A small image classifier, trained from scratch: activation relu, widths [64, 128, 256].
Rows from block 5, named by matrix and row number. Rows with one number belong to one channel. Each number is 500 + 25 x the weight over its row's rms, rounded and kept within 0 to 999. All counts start at 0. Numbers have three digits each. After the name is the row's rms in percent of the matrix's.
# convs0: first 3x3 conv (model.blocks.5.convs.0.weight, 128x128x3x3), inputs 90-99, a 3x3 kernel for each
# convs1: second 3x3 conv (model.blocks.5.convs.1.weight, 128x128x3x3, transposed), outputs 90-99, a 3x3 kernel for each
convs0.91 114:514479468530501474502487471492490508513507505525523514512503507491490494507501510564578581479502461540530526518506484554540503522522509583583592461468484491502518477486510491474486504491505498498478529529499500499491498485484501496493483479479517499479559549496543530516
convs1.91 095:502495493515501499517504501494497480492500480510513503507503508503502506490489494574568562526507506499523512511506522518487498498484480534542543506507512491502505516496515507497507529525502507511501488547506468507479612555592523499533437439482495499486499490479516520509
convs0.92 108:516500473503504501454486506484484512489493503496508526496501489490500498483498499455480510454501518484511525526534550544531544552529550492495487483487495501499506491506480482504490489491477491520534504519529527514527496500499482488495472491490519531550534519528536521545
convs1.92 120:498488489496487493502505510462480480475482488483502496510514509512518510495507500522526503508499497498505496507493512509485516506486517474517504481505506467501504490474478496472475502472481487515515454493490433455448538512457513514460535518456492532491483519493479505483
convs0.93 116:557562525532507448515464411504494505501505505496486493513498485514502497496485483523509496525515477518536482521516508549527501531523487511495498477471478513521505522497485536520491523502484515515501545535506526534492507505498492505494488492482539517521563537509538526486
convs1.93 106:515498473513497477513503491479506499496506490522519497502511499504507503506501504522519527516496511488514520484474487497483493493494496509508478508516503490492491482472493479455461489467472511512512477496479446480451547536590585534521530535517498485494494498504488497496
convs0.94 081:457496485459511511451484487504489496510484482507491510475483482492495509483481487494464516483474570484491537482514557481537580505539526527530529516504516515498524449479504485491521457465478487500536494518553508526509494498500497499495507507504452501519476550563506562542
convs1.94 090:487479490490472484497485486499476497497485489490490488497504495500494489508502505521534515492508493525520524486493537469487503503519512516500508505489498506503512480481475486485502486491498522523462510475431458423435494435453519466468512488482524502510517488503513493499
convs0.95 097:462483464456471464478484477482487466501493490499479519501499484498498502481496492473475476538550598498504539479518518508538543580556531534529515567547541498498505504510482504519521477507497475504514501522537548526521485481482498499495495499501474524495497540519574563527
convs1.95 103:500479494491476485507498498494488495517502503510509504495501495499495493506512508556526540477489502507514509505486512472474498488494498526513522486488491494498514481478471489485487490493494483526493489490447456440450487501481421438419487513461504499499511500509510502500
convs0.96 162:533517478535495435516517483536541551516526529531516523499505511499505513525510513559556594478488505535513527482479473499496483493480483575569584468475488507505525487500520481507498535515524477474470507501499496480483507499493510500496490481486480477456503497478492480493
convs1.96 133:494476462512496496507504492499519489504527501522516514507493504503494505506496503547537536503506508496523510503514507504491497495478480514525513486494497470491494518495512491486492503498492525511505490519508475506473611618636524543532432470476488499478495494481508501504
convs0.97 088:522485479479457440518480487499489490507505512503500520502502500499490488520513510521510454557530488504491494501502481494504462493498494488494492544559546509533535487469461466487480519514511488487476496494465492484484493492489496494495512506507472464467470462451495494493
convs1.97 087:509503490503500496509511499496498491516526523520537544483480483491489485491478490477481490486484497509501498503509514496486492495496501499515510476496493498512504501499501512515516510508514531516499512517510515528523511520580381426469478513530492486494514507511509494486
convs0.98 077:485461451480440463495444487474490497483486520480479502495492477496494493488493502517525474509531503467455465505500501481500492495516509485493511503503523502516507472495466469511485454488489513510502502506494486494497498509502507508510510508514523510481495474450488469476
convs1.98 076:517501521525511515521501509481514506470508499472501487484484484490501495492497503497501503458465481510498501484510501485496490512510504523499501500491477530508502504507513518509519489509516526493467545516490521522525462452556446431525488466557521489497519491508502477485
convs0.99 075:469485484481464491502454528523549505489499472480498471500530519525550525518540533492471498503551523538554532470460473467462476476457488515499505520504509513515517481514518513539481503544530493490491493490485485477487495491493499489486506495491486502491505498494518473506
convs1.99 074:520514527512508512509503502511502499522518500526511516485487490481482474490486488495480512474467495471473460518515512505518511508521502513487489496478463489471462469471465490488484519519525476487491474474491496488508529532591507513541447492511493488505493484511489498504
convs0.100 066:443495494467534495474526484475497480493506480513511505485494502499488498490495499490454501507450546485479540496512554509538590519572547516532519528511507517511516462503494494489507478470478484488541499496566501522542492492494499485496494487483477518537486548566495557532
convs1.100 080:479488489489490484497494494484479496500503515511511505505499504491491500500504517502508513484497497524509488475498527478504528500524509525514518508502503515512506484482496474480498481494492562538453543476411484428446516474488513479475515491475508486501512487500511493493
convs0.101 087:467486472491540508464536516472467462493496474504506499505495491497504495484497497500482511485486499529516516543555564552554565589562570514519514504511523524520526496473458491500485475495495501516538511516536541526545499491483494489490493492494532543538532525520566536547
convs1.101 104:493488495492494499495500499483473481493486486501496488524524518518513507514510508524528515501493493490493492505506511497500513486491508517518520510513515502513506491482486483470471474468478474497505475493492472462463521502470512499500507492494489496494488492494490490486
convs0.102 089:500516488523508484528513500490473516500483505527531537496487488489485496500496499513517528465503526476477485550580524483552506430443452492481491501487504497494500477454444487469463509488492531550519479539506463473470512502506497488495504497508584586504518552484477451467
convs1.102 088:502500498501497494506502506522513516502498496483486500499490497497490492490479492538518513515511523504480513458466469458463469474478478497500488511505498532519505500500506502486489500487481525525526576570507514523455548527481540528519563537542498489489504491483483486480
convs0.103 130:484503469512527482524498472500479524508497513505499514508489495506497494502499492572559591482488519538538531498520515503540535529515495611589596487486482509498510494471500523485506515514501486509503495517522509498479485479473497495492487484483517538517515574538524535500
convs1.103 115:493489484494500491504505495496503485500501492493503496513507519507495507502487491583576565521511533476517509512506503500496515477483491524537531509501511482490509506508497496485483524494516486491508532526467511491446633597573494514492432454418505498484516494486525518492
convs0.104 085:514485499499482511473450473476494487505513479506504485493490497489483479513496498466474457488494470495504484489469472484471474492479479502513485534542520485507491504478505489467469518469497489483486489491483496493487501494490507506489495492486460459467444452476471479506
convs1.104 088:514520507508507491502509504499508493485494497481503510503504498510496494504486489497481510509498507531526503495476495491472472499489485473527517469505505484514511510513495529521508533508509510531525500523542490508544522500522443434457549539545481506487489509495491514496
convs0.105 083:481497546478475491525494498493492511478507527491496527498486479496513516504496536492506464514535503477487517482485487490471475491483490484495509511533534478512511489482445461520516459474549493492494501490483495469483500496503493497498503503507492464476480485502486479501
convs1.105 070:516501508512501498505518506502526509487509487482508475495502487502493485500501493473492499460464472505481485506516502510508492500504500515505511475494495511516518490510499535527507510515517506499511507502516506502506462463489376385437450482527504498518502517553512503512
convs0.106 094:568563529504492452496479469488485545498493545517532550507474486494478493507495515481515526483481497504490496509525482513510470493487479515503536491474516526518543520459461503464477536487502496522477511523478490492475506506506497501509512511514554520462528487442497475453
convs1.106 095:493496496502508507510514512522526510510522510503508513500499495501491492510496503520507512498482511504497505469463464463461465462465460518522505526520504517517490493487505498480494502495486508520498521522493515500488575525523553512481566519485503480478501480481489471496
convs0.107 088:462519481454471472489473525511527526493539518497527508511496500494487496488472493520476494550530486512503463483482469494472469485468465497499508494513501509538509505491508485505529476467497490487477511483476480469465490498506486496509504506513481463480478440464476445452
convs1.107 074:496499484507496479521498488492499490499505492494511485512504496506501489506508498533512519517486493538517518488510497501519502500508497525499512533509511535505518510506505487493493481484491508508479523506484507499488537554532571503509570513490505476493531487500519491496
convs0.108 086:483474475490505502477504487507484481498481476508490512498506490489503497478497490519497550460484540490525507494533571488551563578571521525527523515506508492494499482515489471490494470462476482507555480518539543529511483491489494486492496495501486550561511568555591589557
convs1.108 120:489482489483480482498492491470467476485482491499499493502501503501499505503508517542515531485499514513515508501487510468474512484487499508502503487488493486491504477477473482482484492492487484513494499502421467434426468480461469476444501511468502502508504504505507499501
convs0.109 141:527512521507482510475467488482504511494513500498498503503492498497504506492503514455456493449497536501528560467474497485516540518511518493477468489475476525509498510492485517517505494506523463476499479511537507514523515518505504507501489506506479479494486524533501507525
convs1.109 138:484514500486512501492519502476503519474510512469505513503495492498488486502488487538539511518527519509524515514487511499483524514492524439513497443498487465511505513461472507460474525473484494508513485504484492493513562490433538499426520494427453519466461519459477528470
convs0.110 084:576549509508511473464490496491506538496513538494528545498492494481492495498506510488494545479492520494493491467494482477484485468475471509511531492498517513505515482478473487496468517534506486500490484485495475476487505514504499507504496496505492495468475463462490450469
convs1.110 086:495501496490494498498501501515529520507530515518523512501488485499486495505486496531521511500487482493493506460455455458451462456453472522515501529518502518504493497477495502484490499493487513509505526510487514497475558593578554527503537499489495488485496490481489482483
convs0.111 116:523534517507494461539488448506491499489502496468490501492506506491502506489473487506494515488507499495520476498528490498522477500505456487493485478489482520546516484511508501531507492462446499533489514547487507516463493505479485503477493502473512523468520532471510499451
convs1.111 104:501500497501494476518508478493514531514498512523512502495514489497508484490506479523504529470456521487529524478470477474476482482488481512505481514508486503485491491500506512489461501470449490534512492550507498525474587545598583543577565541540505466496505467531508492528
convs0.112 076:461456476485448486524474543542521503501484501480495504510488508505517533507517545519484476527510515506523519474469480474449461467454451502486482527505512513526513530503492481548530462534566489494501478494491474475477494487495497489488502506507488485504487487491485498505
convs1.112 076:517512518503486509497492504506493498502513497513529512494496490502492479513515504485512515504484477492486478516537527528545537536543543513483481485465458486468464456476468491491490498488504494510510460490505487491494483491511484483512473479529480473505498479516499474496
convs0.113 090:514503486488440412499469443537508511514482497507480500516505499504502506500496485558533517527499533480479524544504501512491495490501496507509509524504497526515533532509493492494498494497484533502502524498515484494495495495486501492487511516506552495511497475470465507485
convs1.113 073:520505504511498495498500513489488504501499506485489498509507509496487499510507502502530520478491477519494480464472490495499483515497498504490492509509511502506498516520518494510513488496491539524522522505538475508542506494549514500578502505547492477492507503511497495493
convs0.114 155:517499481529512490499529507473488515498516516503498482496488488496482511497492490431507482428497505479498525491502483501517495495495501479485462483498469501499470511497486517472523508483510483505478489521492490502498494491494496490489493502495508489482510500496485476498
convs1.114 159:489516495485516493496524496466514508481509506481513493501504496493502495496499492530540526510517525499531531518498519520485527511479535435509499457506496460499497531481494523465486517467486502496502503531508495514501574515458526510441526503434470536483475539478472534474
convs0.115 089:503528476470499468494492498519488527520502526504507514499500491502499497491489491512487529519491535475502482493497499502502494499501497505488502496486504507517514505510488495507487478484485489488488494497483478485488502492500496491505503503506515490509502494510488483501
convs1.115 095:487494482503483489504482495503509502500487498505483480514505499498497494495499497496525530472509512488513489492514510498514513495507506508505518508497515507508527492500503492488496481464475514485504508491493515490489577544524582546481535519410498487508502502515496497502
convs0.116 066:464459459470470442534474459508494489511510494509498506505501503496487492507481477571485499543469501524478482496476472501460475496469475512516471508520482513538524531484494505459506497460468500479477501469487488469477518494493521507505509521503500472472471447481473453462
convs1.116 054:504498493493494490483494497516521492520509487497512475516499482521505481504506484530515530484481503483487503518511499510510509502501499516513501524514494517528521509514525508510508482510503484491471506482476512503481560517534508471542498489512488456498515491503522494516
convs0.117 069:466482487467480486494462498524529524501502502465472464481511482474515505518523513492436464492547545511570513479477488474471470484463473507488489541523520498495490433502433429551500512518481481493496491507475494476476498489492496492491500497492470500518485515495503487492
convs1.117 062:520507520505492496509503499510491511510502509521500498484500489496504494510505496485487538455477475512507463510526523499521505494502500511503499484487464504495499471499484519541495516517519483498506505487515502508521521493601440467469455502492500461499493488534505497509
convs0.118 122:513524478543507431507504439481491485495502487493510502510505508507504515518501484530550551519535543547555513553563520570557511572558496508506483482487472503532525491504524523513530529492464537549513560549518547539501488500497485495492493489478577554499593552502592556480
convs1.118 129:507489482511499481506493476495493480507515487509492478506511510505507507503502502552523538533503539493530543509494493511495496487489497502500488513498492495477470513500491483480462502475460469518523471510491456459423497524536493527527498524530508514495514521510508522513
convs0.119 094:477476475480496496490513510490485478502499487498491490503499489508510502499500508497508548476523521532563528499545566525564552606578528506509502496490481501498495486503470497504501496479506497521550504528529568546525485480482497492493495497493489557567526573549599576524
convs1.119 124:500486491496483482499485483479470484493483492511509505495504501500498499504502505548520536489502528487512501515495512481478513482491501509499499499488489491488494492473475490489475500494482459502494479497442448428432466503485458495468466492457510516510507507508500501499
convs0.120 150:531510466498469501465441489465511501502529513512510513512484481497490493490503503449480496442523534507568595490494515503504526530520534500475459481467450530516499529477483504490502476496511479497505503518516514521525514524505495506502482497493469487506486483518496499542
convs1.120 151:478500475476502475480509486477511516478515513481517515499497494498498494494498495537548535500512508503530501530482531512480533524499529444506499447496494447494497522472475512473487525480492474493506470499497483476507547477406522490423493481444484540475475538461481533465
convs0.121 158:480509477515505464525502496518513562524526538502497528506500504515502522493506505564560578506478525523512549490494478495494485501498510589571586490488498486480500504486508499480525471497488486507484492499485488491493493488480514503508505503500503503479491483472509506504
convs1.121 141:490487476510502497504493491495501492499505487509512500507503503492487486495491487551568565511518508513525523510509511520510511509503502525543534514514513471485507497500506495478493531505523500500500492518506483503493625604611499499490465450447495496488502512495516513509
convs0.122 092:479487483489450477539446485535494523507507523524529518499494495498487488505492510484533526489532517488471484529550506480524498440447452497468486508470476515491469517501486509495487518501522509549508479535503459468471505514511495502499497501504565542502507506483490458494
convs1.122 086:519514510518508508516522508507511515491498500478490502500488484490484487494486494528529500491494498498506533482466478484459489496494515469514503485511494492514492518494500516489484520490506515513522552579509502520469551458428532490486537537542472501468479494477477498489
convs0.123 066:507488478499497500481474520494491472488492482482497490496502495494511504505500504465492472537550536507513499519517556527501545536497538496494486523531514495502499510499491517513498516492506508510519512495510518492509478491486479486492492502509518501536510486529539474538
convs1.123 070:515514501510513498496503492483497503484510519471499503482476489469469484487489500531544501486514507489508495529513521519501521514488504499533536471509505463503498518480488504474483507473478484488508479487477458463441502494456447464427496534497500540507504548520483521497
convs0.124 167:521505489522519500501501482490509547531529517515516527503497502502490518500508513541545552437474482552549536487493483488496487522519500570551548468478461502516508505489505517466526509497535474488478486502494517518496484490484492489490493496490473493488478497508502513505
convs1.124 162:484510482495521497491521490482505500481492491466495496507504497508502496507495493522528546492495492486504491517505520503488518505491510471535518456497493449503506503478482510484489524491500514519504507500496499500510597570569508520509446451435483524482487525485492527492
convs0.125 078:576564510503537507476537523496493513490495513503528544512499495492490494502498499507521541499479477485472477502517499468482462470462459518503523504484515519505536512489487489464461501502484500525504484494474474477463502497502493489496506504512527523475479459435455447426
convs1.125 078:484491483485487483490492493520529527513524516503521521500490497495485487502490497534508502496483489512522500468467465469468469469471458523520502525526507516521509486482494484479482489493484515517516509516513515485502531542546571526519580525504499484485504483491500493491